Weights of a small contrastive image-text model: text encoder layers 8.
Rows from block 2 of the text encoder of a small contrastive image-text model, named by matrix and row number. Rows with one number belong to one neuron. Each number is 128 + 32 x the weight over its row's rms, rounded and kept within 0 to 255. All counts start at 0. Numbers have three digits each.
After each neuron's rows are labels from the 100 texts, of 14848, where the neuron reaches its highest value: "tokens" is the input token at the peak. Only what is clearly more common there than usual is listed. The data: drawn branching plants.
# fc1: MLP up (text_encoder.blocks.2.mlp.fc1.weight, 512x128), inputs 0-127
# fc2: MLP down (text_encoder.blocks.2.mlp.fc2.weight, 128x512, transposed), outputs 0-127

fc1.7:127110100167174108123099109143121152122109157098096123110080092149092154127188103114153132110144125176120113142182089174096145152151109139137113136075166145098131101210204178097087090140134158127104111130149156092113093185137107101094190057140057130138095098132070085136116137124111093184107171091124106134077121153137099170131151101166053147130146110109136168164130066135169196127129
fc2.7:117169119092063095090127098166132152139059142106192122114106116190154174112129080135109114159160106098100055131204169093151085130115189122100071163148156149065112089204181192144152125118153141166146110182157102114096094110087151167112158123160107096140076113120125123128140116082178130167105104157109177097139147122101133086130157177161133167119128119099117144117148141111106139129076
tokens: "narrow"

fc1.47:118191078142127152112150114165119067133155136101149063120127170075181083131080175082175126182055112118097133169124166126073123070081108159152121109125157123142088147165162127148097129100155122190086126131121119115153123180158119086147144158141150089147078121100121151147138144080142141123112150131185131067088067098054196124174108129200124142150131136095151148156127131107144104138155
fc2.47:181141115095153164127046122122152144092117139132101143148110066165074156095102134116124134135095173197108089112103143127173158173129130168103114138135113186154179124169082219178129127170080150111201084117086169079174153135152129121104108094181095105153136131138143080090100162123127124123122115152115172143096118133192115166115171113103107067156122102137139197116154110118113076125159
tokens: ","

fc1.406:163179037197152112133130097103119106106139097139153104103169078121141142121088161148182109120132197150178136109145160138151142083092158159112117135141120064143062139131173213165103125147117166118106097155112115086080112121170096163165139158036172087094137068095142116141123127126116172187203132101118113139110139137144105107134137121132146086119111113054149088147108113126118101119121
fc2.406:070100186051134132151055142168088141159134192196100115094162150132136101078109120088131109124120083134152126159157126120103105215124090119166152148112161104124163134111161082135102126130129126166107144101127166145135141093079137077092077141102162186122082163169125105150059165197128069099124085124094160126099083103081111177170114118142118126104125114099118147128081144140093098106101
tokens: ","

fc1.53:080110137162092139142126125131110107149059120151163040163129177106206147101169104084155169101128074120102128125176132116134109177158085117114144111133162140100153131113148199142077115129070148163153118094150106106089111165122143104134101155146163090121163148139133088127141078076103118083155126115120182090099060143148181161105088124161151153085096150101187109180170115128149171195123
fc2.53:185096119117116085117135153146145142114179120121089172096103146194084111157118156159172110138098213134159132076088127148083168107109149171137134144145126169155098126092111048129144184149186140093084127130159134135175115102100090139063189135153067152114072124102132121117125132191155123168102155169150146135113115165103082155163155186113126111172182121176095087101109120135106110074146
tokens: "<end>"

fc1.354:183140071124181079159089166153158106169153147142092081069126157116152180198068174137125129103167173102100094094108131111136141181127146173140171192138107139155117108104144051159136115120158106148140127126058129135180167161099126133152103084176137177119124150086180084121082170132125122137104107137125123114164101094175146127171152133099173119132100125144090166088077157160111074107106
fc2.354:099122138175092133170128133101117065170106116181127186140154084171110127148143140179151164127135140093122165152057142122124150065114156172164163111100109119182157121100124113085146126125181131076145173121129101151129070116163164172165159111090153098140145067100125192157101141076064155096173127077111128099165139156047119106088116071089136133098128171119099148090158091110133112097160
tokens: "autumn"

fc1.163:113113082063115164136085131130100076103132155116155112119127179101126180191161153092164158089145139114128120089123194116069144139128146103117157172111141175180102074187110135122105105163162080157146124117124183095164073180168144119138113112148141079142105114131135116071178186170166065166137099080142113128140079089159101167179161156165157183168153095111152140105132104105086134131129
fc2.163:178151146151117168105147071154118127139094101138130124112093152159143103146096081140178156118173073149164135108191108108132115198155128111126130097150184143133098148094219161142125151087130162158124177164151161102144180150140160110094108153130105131114128079087106124186159096082094158072118197117147104098187116131122122131085176075174090129121135105145146172151129152136214191130120
tokens: ","

fc1.367:062116165154146189066065092136134135149149127138129161112151180118113088088138095104122120160116144171091058120072165124149167153124121121173126076106134117150129112133139172096144112145131135065099109102130167195153150146099090093107214156094115148114121091153119077156185127129092133162101123123152152135201119131125109109105084110052114129175095104112094124195107078145085169093131
fc2.367:142094115130122100111150143148118149142120108172188105120121034164139137160131153138161098154116172134148190121143104138108104034067160158163136126180138160108133163191073072119149149107119185183164154108192081147085161121114175120134105143115127118147108145169145183119060134122116161065162102154117127103127150122132095131121145103150114128131176160118178145072095116091189104166088
tokens: "<end>"

fc1.57:140099100135139092101130120100154115094078126179104099136189147155120098110109188181131097133132099110091143151144130106109128124199122199091136157159183180149110165152142114160117145111168084126067152134090173125145114180179119113144177106139122086159071113104116107107105171107141137168110128131104092065149101071187168134176136119076168133193095090078137104106096058174098117141139
fc2.57:082122063084131121113097118144059145118195111046126125124106135107115184157070074137130193131076099122118110112130128120102175125151176074131093128091114084141165130124188157152093189124099099087130103142152099140077118130181139099138109172072162201159073138141168164162175055126097136106120129098164093187141151115100152141103131138101105131087157137094109128102111143136127099142144
tokens: "night"

fc1.110:123095176111120167137098194141155132108079097149137150128069090182108140143146104183132084071065147103114117151066131108058089177104121147158198136108091137133074126090077139134112155146102108159181095105080149097175117145090156141085111123090143091160128129076133106153168103133173116153110130166108110130135101070114063082117170087118118131139186152099102176152121166078126120101149
fc2.110:136153098077116081115165080131084125149130146115137125143157080071109081115131097089138119162146115196161126112168122164133097148130140101139066182138180145143185143132163098123144152156183137103105188171120107135084097136183083089133134154172142112164137104187155080143140150153084093100118141103119116124145182150137217182158054134114111122088076119091188115103097153160091095144099
tokens: "left"

fc1.111:080136071056161151145081171156147115172116159151081112160156191119140147124187138134116151069108057134111094075138139127149142112089103164135131149139177158125122064141168129149118087084145105073142170132151089165122094078186071117130200094135119113155086115120119100090123066120113156146171083090154123184072140153124121091133153091147120119134121165108127191099156135107140128120180
fc2.111:156085134154110106130125114143097116040170068115143128117110083150145124192089154117182110137138192165146183176137150158124133155147174149102121077113116094110178181099083157157136128166098145153124093125103146113133139145092163110127068144121084114159126079144110134153121179131166113143097107060146202118144096115148179181097160108090170160101097052149162160162174151161099155136098
tokens: "right"

fc1.508:115167092130113184151154157153107159183126151105125121160120164098087067119114147165106117126098076155112085124078118095110148115097126139135086120111142094128148138123194191205132102133154115058158104099065143123114105118175151162126133045138137116179148149177074169135147156124163120165135091179130181133125206131176097127182134128108161047138142148061114132121117126125099168139135
fc2.508:150158126143085095173144142153107139175119103089116049098085146114158140102095144096108141179145135181126099128120057125169089101139135102093107200082101153129113093121110082137129126102098116092127117178104100113107102099168128086185163134135129166171166152118108234138128107088155140164097107129071109090101120135125111100118103040131140085116154117192130090192125161115101104181118
tokens: "<end>"

fc1.392:200088089165158086166047107144146092118148121148149116135144160123169150127077168110175106102177104092158114106091051131110144157134120117103177147125153121103133121197112147070121119163131130166125123153134198129128144098139163150150067180097097109141157093170105148140176094146103145112143114115152133081089126160151132052107129155182099053095165132081087119131156072139078135146137
fc2.392:088169143180121131098170124130152114091079143127128089119152116153104139141129108137064095168110079155133131072191163154146167110169137185127115138139103135127097132091183149123100145076118125132117097102171092130109150147130055093132185051128141181153123123112127110190084151121135195196099101189115124174175151099087200163133119171137177174147175102141102132136157108091126133091112
tokens: "berries"

fc1.499:083168071043162103160152154120118151091147117153059093151132148076092131158099135162121133130114060096118118135147148086124080115085134121121090184160162088181102159111140140096105125135158073133131159103092136130161026153131097145211090129129101112101124143175102081140146129170113112143132169102104179169161176111156123103118090145165131196197137097121150125143118173128141144123121
fc2.499:114191058109100127089066075162033156090107148141101070099162164146095135069157113112125109123172115116133180181137106132111140139120105081167147114204138094103109149128086135124148067118164145141134151108131089157131143136139107126107097153122159104100133122160118087149118054106094109153151167183131098154119125114170173119076068157132176096138113069061102090095121126126107122169124
tokens: "at"

fc1.130:138124125105085197096128149135180109102131138136202079164122154188155136112164046119152101134123103121158081076155108128163127143162153171134085129102183085162166193102094184163124113144090075134129102141115140092100131114113092083171121171146098129130133152147139097161129102119138108092134070057167120080123110120159140115055099129144174062119137096152156148106190113121175138163099
fc2.130:094095097184140076059092108126133178167156166104053202146189175117087112156123166107149150142097082082100167117163140131142105117116082129148132105170103145074117160115104107125119138144142169130071130105080122125155165097124113120107166098173112149141160090101168127093164133124107176179125165187100149163104111156067119114142127149120070126059114106092095077095139103095071131112107
tokens: "green"

fc1.247:106141144175122108144112122145092110143132127119161132160151073157146135170196124124079074120114106148137124190157091134074156152125151126158128135118168135117099089189204198090111088124109119155149099150119114078164080152114171137138175079183069120094143134072102100148099090102169066170152122072103144097110094141108098113177163154171100150105160155134156181155155090173105171090113
fc2.247:114171126107094107154107161192091128135105090112199167156105133198165156104203074114087142156142140076106099127205114083098162105093170145135121130137158158096145055211153183135127115101133157113106125177128117069119112155143138137101146088180105091139114082106109100070120098123126124174120154131098140130179125122073144137142161147178115124135180085161108150139096085170130095120143
tokens: "narrow"

fc1.472:162143101109104093118081089132151109145147125169148118147199086107075067140065160136105103131159133108092086075162095081128170169151140122108108130157180131157142170145157162146150123126160099170128170158132175125174115093123157141193053167137110164083153129117122165088150152136171150086120143102186059073129160115110070076147145144194115086102135150102136131112159155149140164101082
fc2.472:106144155164117140112120182130061175096113163071113126122083197166121123081123108141115154147104092172121167155135156104102091118124123113133094111112112120123160073092139117127117161079116123193148098085167093113073127165070128104135136108088153113174165186114159086165060125103149154151088087182092171168124077165092192137134071145117126157151147100119113151144104068083089121186138
tokens: "blossoms"

fc1.151:070111095179177166140120181162074109167150159122074115113100095165117092119189134165130135116202106137150105195163150151118149137162199089108200142111145125170100139113088163106175128128190092081082083105113088175133128147132129120151144152119115128098111110076081123156134158091059173131122098097070103130079125136128054135114169131169115120131112122118151097132092115126111103147080
fc2.151:211120149141123136118188110162088147122164133131083166075180164157179121121129174107183123147116119099166170146102074086159109175116089117184116077131127150133155149184164090114138122118155156166092143150189146134144086128131128107126146152128157183162133111070148111079146157117099127135117121151180096057180156118087088140110159131095128128089179139077100167187057139093160146140110
tokens: "drooping"

fc1.260:057087109122181118153139126145100137188117173171148078177175125096086122154170194150057064154078130143129097173149212135095152110104165119111134163131130128128072171096130109173157157128086125173103159152089104140203143143195167104142115074168077109111088121111072117142131154130079175131101103140147127137160138135110074103120123146134097156105141114108093124119086136120090128110110
fc2.260:189151133102097118113127149163064127062137129104104136092130111169147125137111066142172146066175122092141104095094047105166092155133109089110154088135108135131123136187185103109103112169176096130183149158164116116083090101078105154136145140108179168142162136088172097130095124125185121120141187110127093121125153135156129120155116130119117066153105129192103080147147091128218147189134
tokens: "night"

fc1.181:097108103093119101168100175150148089107151176088094130114147132176166070169138165145137073183093154150166085104116148152139176109145141154137089136090158092129096119115152138173086172089087129135166162120138088095138025128185136155147100132137110128083120107102155103140122147142177129085117147096213087149127093068120149107154102110161106146165103169143137107086172102163086079092172
fc2.181:191130131138090106176099147092147136115117153097126119158135130150107165106105141119114096102125178173110173146124085139113095142113138127159146128144111173093154097188108195139126087133132111161107086095129152135131143098107097109197042159171133046207111152123157096159107145082089122136130107148123213121067110161110096138086133139102132080096070072069116186147166137098161148153134
tokens: "left"

fc1.278:112172099208100163136135166184154157091152148124132091119106079135111161131148126113135132150128114162146152148189134130069100119155126088173153135160156147132139067119176134085092064110090109112130150113097111102144059166135076162127184097196109125104151121063121087137097157134161113148085112059131160097104102095177122151074145093171107171112123111064176121159142064140163104115112
fc2.278:123097153147098138166077111124077138139104124070154111115103104160189136119132110089152133102136138112134082138178166153111205159124126195080094126114166139144098138141179196137143152137135108147078095161135112139111192206103144143087124124105086121179088103041108089089152132106133166116099130195113147134183112133135122144103144147165080091126118063164134115104093128068093167180140
tokens: "narrow"

fc1.507:167116112113115139103097122126161135175204163133079044062136117147140158185094141107129133159141125151086176109107159068143178171129136144103179119118127150170098078111166065171164102121116162125125102109129055100140131159163156097133123090146167145101107114065189093089085149126204148113097105178124119097154059115129140156133116146148121143091088069116156101113147124125116076104141
fc2.507:143079139161113175156141140134134111124093115147127182153101137119130118081047104177146159125085116147101092145050131126146156105180107150154167180114146097202171111179084125087116156153196069135139175166054099172126150128138124160150106093137115147159153097087134171139054115097079143088100146139141165116133164146067149107128119085152153104167114142123121102071154158170151164105117
tokens: "bare"

fc1.432:164128080139158123118097140111157095084175123136177072130154168167137081157142106120227159119140132059166142138146106165093103161162145212102086096136106100094112148119118204138130173156123115123091189099090070145107111098127160101125167114145106168146116085079149086119192097152128124100110065125166067104126167095117136134106092162132108127129136141112105165101161113153157117142062
fc2.432:114095082163108128108121114147067179144117130106129147162157137096114128094113141161087135167107075123114099134146139049172095126127157074202096099092166120150166165155146068110120099139126136184151075135137159125127140129171066137148157100161135134200150194144202154190094145168150149175152124150110101129104125139096127096131168159169129142105142123123099040128095088054125154105130
tokens: "berries"

fc1.60:091120155113140144155046150102134042135093133138165077150158105186119136117170114105160166187125135146102109175113147083103123175079138092087126118125124140139178102093152105121199140112084110133134157134138119106115100077142167146227097149140139136118127130086122173063125117106130138080087104065148074130129136088156158086080101105147173085150121084145109118156157100148090166184125
fc2.60:156148137123150064165190132156130142104104166159102168171139123099165137159172102136154113081162160097076153105147079182124174110147113123158154073123100152218136118148167172156123125172127145128145100094130140152134156160094083203116118127162142112156146075202141099139089145131184153127163163129186131102081114144186145146177178121091073151139090137138107088137122121052154109126124
tokens: "at"

fc1.95:141142096105155167116089035144068127065146137096117082153116082093074127110131181126116128182169122183119109072131105076131168126136153170139114138066183106136096148131148119146143094111114080137112146104113120071128169103138068121172065108145130110129167154165124162115152156096152151166131143094167140193135136113136141144207227140137118112090126163126103137078143118154117114081135
fc2.95:132203186096119127086135053148138141130126100121183151131134049127066110143153177132096130120176150168131093140139112081147085149121100096166050138095109175169189111128144105107133164111134119155039133120131170082133138094103070095137081136092125139101123169097134108082115176103090142127159175176103125096166126180110133123152169107112164128188112116134111117068155114113116109101093
tokens: "<end>"

fc1.36:102160082164109163145102167131065112124140058110164100138160119122110138151138139179134154154137136204137137112170127125129138118148176174126074129116091148172068074115192167200144145156151107114160146202172175113088168140125098084105096165142161129153088107113127104159105125140099087113164107057100158121146150119108120149096196139065078107097128100105174088114141163104088145110159
fc2.36:075136076058158101153129080090101131149143179167144142123174113121103149141105127117164139136141135053132172132088137114218138141133082092118194159192135125101182154165117131080143124109101152118070158134095111135210114163064098104155115072158112157135165134151161154085120123099113145122134099154106182176097101109160168147161081122140177109124117149127109109145137146182143125175072
tokens: "blossoms"

fc1.35:144131057146104195180085113172114100160112093142084123161133140103081121119151124093108079098147102150078193094163115147083164101148162141147187128120102185079136120187082117137118128056075103126201175137172091110088142086153144134140164092143104167140116096135098099141107100105105168146123108063187097179104129155135101141098146118117110156128110155143124163128170142065159079109118
fc2.35:144097112165126114071163166164124130106128202108155131101138170154162078146133155156155209145117100093171125125109076123180128143094080117128097096052165092195079105066132112093126122144194110106055110133112169131131167159131139106121159163168139133138084120044149106138187133093131135127148163171137128095112099088149124111140177127129122115176116169100158102154090163121101169166099
tokens: "at"

fc1.259:195134085125151131123131130144065108059188114118164082156139110151114122159082109090105100114072124118125124116152110090114086123179106122157134105137193154113140100125134166080109137134172128119141091027186137115129145107124159113105126196091091134115115109180166072120181179124162164139160139124167136108166109103138108106150085113164074121150164084029137084131101131094160105153107
fc2.259:143123131151160159109097094106127139112083068125064067171135099136093186140158116163103110134093140102164084165156138152091196081102152115086127173132109075149117166139096149123140061131083141139163091066160137176181111117102114131136121118139105079130121119134069124148075050145094083085138104143121129115076110145173151122059073159119100121155146141155131154121114138071089127162196
tokens: "green"

fc1.207:076146144130173132130113136182112200150087128164100158090145091086077173167158082099112140107149091151141161110101148103152093106152161084168097179162124120139124159091112145096125095176076104106152115115127127145125100149122112129144207088151102162111104146122104120138101113129077088161064171156087152106138059138158034190115188098120112152139123128158196127138097115151153067136128
fc2.207:124103168113099117140113085173114064100139176097099116125101140184167090111116127147185121128098160132092080143165092110094149157066085199093074059132133144128120080103126115096091083115192188177107139124115123112154146176184167117063112157101131094113127115125142072134131141107164135117148124089129107089092176078135133100116067151149100128154114152065118144160093178115143191143133
tokens: "narrow"

fc1.61:182137123158163069167154190079156092162180145184110193093132168089149181165120073167180069133213092117151070123113140109133165140107137137135114151106084117157104103134132203127143198124161123154109141130130119158102130137104135104101162159118109140131113153122085101123149120138140124138117090072101162171143128114169098099084155051109103080157151081085157117114069125120151136108135
fc2.61:076119088146095140096074125176136117106087082081176074142168154103117078067153143150076132153108164178114127074161089169161148131166143176072076108144137112109143128150132104071092056099129120105159165143142137093129160141140121122148153142118190119154087083191106159177155139111150138134121110183095095087156052109130166166135139167132154153118104170156118166149161186153138119104126
tokens: "left"

fc1.77:118080162135118149176101188105136073126109120126137135134144107151093129127100201097083122100157131121134087096146099113134136165108128137092158066146136171189169187119094145097114159085074158144114137161098063095135109117156179157149172051118165184162104143063170110145108131092100131124165119117112113167125094084136128106198153106131190078124160162097068140172184092112134149107131
fc2.77:153186125111173089108100124169090145101176128077112092067111138095139124124134105151162102162089095069103168106157144125195095111212119152144123160109126139127108082182168129158127107136147165136188142063182176153145126161085091161111142203171136136112172108171125126141122113144115113115140153149163094190080107165118170174153151159120125163162167093150106126092132177098162123187124
tokens: "<end>"

fc1.329:132133144087126110071076122097135118104196134073158068102102139142133114121141151121205156155120139128174202142183090118145177176081111164118192152080131097105170159086115104171131163100127151129125075127171121134104151185102127116110105120203110069143089154100132069116144185106166119103126137141119112190145101117176148117169098166137103125148100159107071142163083120155118123149082
fc2.329:169189116092086084162131190142037108141098076139126112127160181111097149141097095178098104101129071136080091183092133147109146132186157115157139110099151149170099083125160133087102169111124178114153168146119127145181145106127101119137141177130156132162162167131133198118148069140168140114097114125110133107117149145211074153098154150153160163157143131097122164056153130087119128076116
tokens: "at"

fc1.273:158165167110102149142176106119130101153129119112073114129123148086149164109212183144156151126090118145164073182096160101135124149142112110145102129205157111189101096060149167075129156083096085107107110108095094133162156174120117189096120128095093143116085167156179167180169055106097141136126118148128158101072092152142128136106190108135099094091096087134077106127121125152172159110135
fc2.273:129125132108147088100076143170073129092146147105124108124139095127061107130098062113147095132146130117118165131135107162104120117126136171141142122047123145166156113186179153159106086163145163119103132148163163133119106061088145057132162150156140094162137082057056056088045153138121111132098124103124104140143123114179122107101087097136145178101151193109175150090107122098130089182109
tokens: "berries"

fc1.194:169125116102129129185112154116172099166166121085109116111077124160112163173129183115147123108119158148150129130139074116061205156187137115149165162083186160219148148110154053138169145191156119179112124128186140110162117135115129178118135128096119137086079107098141072119118126098125153086119112119132145147161128119114174111116074104100131080105086081123077106134074126100088134083086
fc2.194:166174172092201146182148181096154149182127151119110173101089146138091151140097171183193121134114083095094079100128136158100185075137144117152134130121107145140118096125136091131147067162146108079146104104138088154132132142184106192102117130072121153095096145111170146112123101103093139150100099143173138160163142198142133117131103121109162100176148181186114198123126170103112107064153
tokens: "autumn"

fc1.27:133062111130194138088124102154147156182112108136104128095148096108108138125067157119111200103070146125092132129114168141104115142108167168086189107097167176115134153038114089112159180112125119115184099085122163146113171091079111136139110134178134128123120084141124149144134089197111161141184149132092101123187146102127077147112076136099130154138160076096131166164103191166078129093137
fc2.27:125191159117101136179136162130108088057134110097120111171136164158129148134162098095132056108145103114192158153165124151160149109159080125109097148121108109127134118162158183131110053118130110162115139156126120140138071173154158148130187133111106128098159106084106125160100194086150080128125101136166193040079129098055188157122208095149107140150106116134125148133111082091143113131129
tokens: "right"

fc1.199:139176063121131191167087133118120100143140144124135067100178106135147067114143113164116083149099110112141129128144143068100140150099178101133149167158096163144134104157180197118087160194079134119150160141147177113117103151190152154184113076074159097086123066105161128126159092156129146124116153154163089124131138113117163104178156133147188163116131125104102167087164150162089089199094
fc2.199:100098156111139100103065110143083081151108182149094121094120152129137162145119168101110179161162098140091110143136131178122162146091100108131148093115146141145176111141130109099168132110162122168068133135184123150141137144150098091138065177093166169122152128136099118145083110121139102189108087049111174136122085145145072088102091183110039115145120158135189088194071122170137126075114
tokens: ","

fc1.460:156174121163232150180140155115171121141106149117137097158054155113149144158113153104111084091090124126167049121136159129091160120144156155120139151076158155197096160126136076152150093181172168203126153074146130092111108164149167151140129167114086104132106128095140080129151148114147157148124117115186106131170089151105116117155139142109183152108143096112112166100087170182093088097091
fc2.460:072178105104140082151172112132177093162124154073154079109103111150155160145065134151180127139167101143101082106117095155125220115119147109080128140123083075118193103160134134101158150184163127145121110061150162165150126166133133098107125109105095076082121122087110163136114083119114120106107146161173083094152156177120164174096105151143116149139169133200107152138127104075180086163128
tokens: "autumn"

fc1.216:100162192129124153186098148145104153166108159114056062145136089183111127133090164150175156062157167181138111121123118109115110192147123183113080134156140151128119078132165134152170169117142186147130084113070077145108089091123109142147148163111156158149147119076134104071071097108141130147114099095133141142107081149136179131160127147123070178094120108070164117085082164132098086154119
fc2.216:184148110162108144122110134119190066145091089154184187121124120073057130117142176078157141144071072064114168084102126129153155097094133079164126153129169156179151118146097132152097096158104120133092127172151090122121146167096126150156122129211148121114151089201165142185081128160158109130157111097123164091168157101140070106093117081111179121140075143132115120120149119151143142104097
tokens: "autumn"

fc1.492:163169121148110161101101106131087098169128137156128095111048150216144089157109093075127146133208135082170171070127133150096126162124165167137080130055167156148205150082152129136143108170102180123143148155114089143099112107105143139140074129178112134159185111126171137110160127101127108120104033162121147202154122142115094160110139138111116115151136101136155149142157083144123085137138
fc2.492:106135119168111137166114124134106147110153161098130109138200101082079186127126099170084123129046116108103114108109116121179147094139110169113151096167107092072050124111096085103089156171148122133122078083148158152181194082126090090172190112060111155131114162077105144129134136122114186147142169142143079124097131153102136147145134159175146161045093154113162128129154149094152155144153
tokens: "berries"

fc1.20:100142120118135176110171136197118175092121081137116100131090134043165154189168140145164169146136125162117184082124129113164054136129111139168156159133135164126189133115105128103171093125099123114155085084092108120102163110129109118114155074149148099161149106138141147148107101104112066123144094110162192113131105092127143201068102112084163161121149092087180121123145177115189083076167
fc2.20:159109173158123135194090181101127087155114141111118141144138102209083135072090096036106105116152090091132085089099123159091199141095100135144132136125142136156094122131184162121139138137170147105081141128151128128158107120114124122122071159165141101137102084088155097097163105142126176180072175070121098150110095129084101094184158097098114134105122153130084095108113167159064183155103
tokens: "right"

fc1.93:140182140168082110118135097137089103118094154159134145145104100108127145137124132093161111141113108143128141148162122131132111191084118182100163165147156160146158103191111096072104113113150134132143078076129138083144133121106165078112144128092126121133156102165106074170169152165121106153075140100109105041136101120149090109162255113151108201179146122123117161167116079077108101085152
fc2.93:164097143106131081085163177195109130184118165092161121086116078118165114156134116093088083176116101066118171135136151144147173079116131159131168086127141161101203106131116162152131135125104142124144124163101099142154109160141238103109125128101154089049172140112123160082122126119125109087083139115136137133197106093106104130113168090139111151129204130172118149130089147164109092190116
tokens: "narrow"

fc1.476:110121164148206114157147153106078118133190176139142088158115154170159171182151188099079073131143163145094142118132190107106095100077119125071109115121132134124100084109104078109132070140113155100113159131114203104149120081150186101180108120096126096097149150099136155124121127157145175124144128142091153151068090128129130083195136098152146172148120082090054170110119116134102182100113
fc2.476:100140098093115118097100090137149125145064112104147168118148137079106144037063048171160128133162077147094119128107123118186121118167156115092141116108147154137081112144131180139121132131115123146144083089154048127131097117119108167081068157107090109160092084177090090137135168095156130098091172128154103072151134139162170145066090150098100133081125197130167158142113121170127089126101
tokens: ","

fc1.192:097192124155148095095153111119049121138099083124093146174111080130134139130120089089115145131109108143144120150184136199109103089094158102177198144131148122098149151110139108159111142164196108097119085176151084081208104162159148107137119110151080139112126148072165097119160122065098116172129066148086109078096063107157127093125197100145134113099129168142119160155088103116096140149120
fc2.192:122095122148082183095121120184138097082158161094100108083149130084177099129148086130184155116139138151079186131158158121093192175156102152086105151126140180134182102100162126094135090138115153089093098100121099102086098117094159078043094107141129179093161050188101081098130109114157099107136172081151183137121180141172100122147136124104157091161158112120144138111092122149106138148137
tokens: "narrow"

fc1.189:113167094099168155130125091103165131136124129144112135058137132100100163165132090083193165153166161112138105119082077176116101093145173163181188182073135099144108190101112112162104097132136095090069105110143131131171194159100104122140089122172058101168108109095104125132099135111099173177065108079139102111115094129111184158115134099150167084175132101118106130148133117154132120062166
fc2.189:096119152120111109173111134079103095167138127177174148091129070156132122192108140150129117111149105164129150123092190166083154134157142088174110143110131125104127094093171088159180090127117175124194169123167140170078107062155159162148142096124178113177109102100163080147181125103122134049130138095083106139196152120145051153139178085131104141082084114106123102096116117140149142084114
tokens: "blossoms"

fc1.76:119192156034131181133167088105133096126129150134121141128114148191119169082162094145160185127160154146150128094180133078189115117128165161146164112126178132078152066189170172160128141087118096144106121097108079134151120150142098159125190110117139193186063122100136134157146155136166099148159157118099100145118105092141135145097161069143065099118117161089144137124123114130094174113079
fc2.76:116106118171097100097094077128117173155104115090165109078122136143100103207093211139130069065162113154110148113129105165138166124123096117064144145152123138162112179086186196090146111121184181116169098164140158085081116153061108127128132149148140105133158157150132112151134114107127129122139079087146172106152074132132102179150127184171177191150136130135146168153094120143135142181160
tokens: "narrow"

fc1.494:110117088160122128114141163080097127159072122138143094146194101127100092099142099083123098115074157121169113101186117120118142105103092155118120100172142149207173112088184135148134154163186151135165124147139137066135175115114110098156163130038090090092139088120165125067151062108094144139126064104091151102123095147158127166100209159122129173120106115107175150069131131136123094156137
fc2.494:104122131115153143102067123127122149165122144099099113081109171084147092117085149063131195152112063120103105104145132165099143136122136102096159131112130156071085149138125098087116138150120140104081157142166107165147133080097115083051082128140151108100106115095083108125116161181097122154117154142109149139103083077081135088160125131079108062094155149117171156174095142035051124073090
tokens: ","

fc1.339:154158111108112150175102089123089141149139093128136097150161137124128063179086110082184168135173074111094110129125095136196161167079100130139160098162120133089124095131181109099113128138175088100133117091112129130106161113173163069135129110099122127085122089096119130049158067146139143119140162153099135113155060128106097134105120167159163172159100111135071180081078070109124082074185
fc2.339:117087118095099100201157130128154133069107149151082086117054137103149149157141167172121110111098148126136073192139148096103163105111099099057136091141137144085108089087121202081116071109094123131110125162118116141148112109119138121178131078135108142151135147113091064204103126088165125146161122120138130168115161136105141052130118105066115114161120084066146129147122176045101125108148
tokens: "at"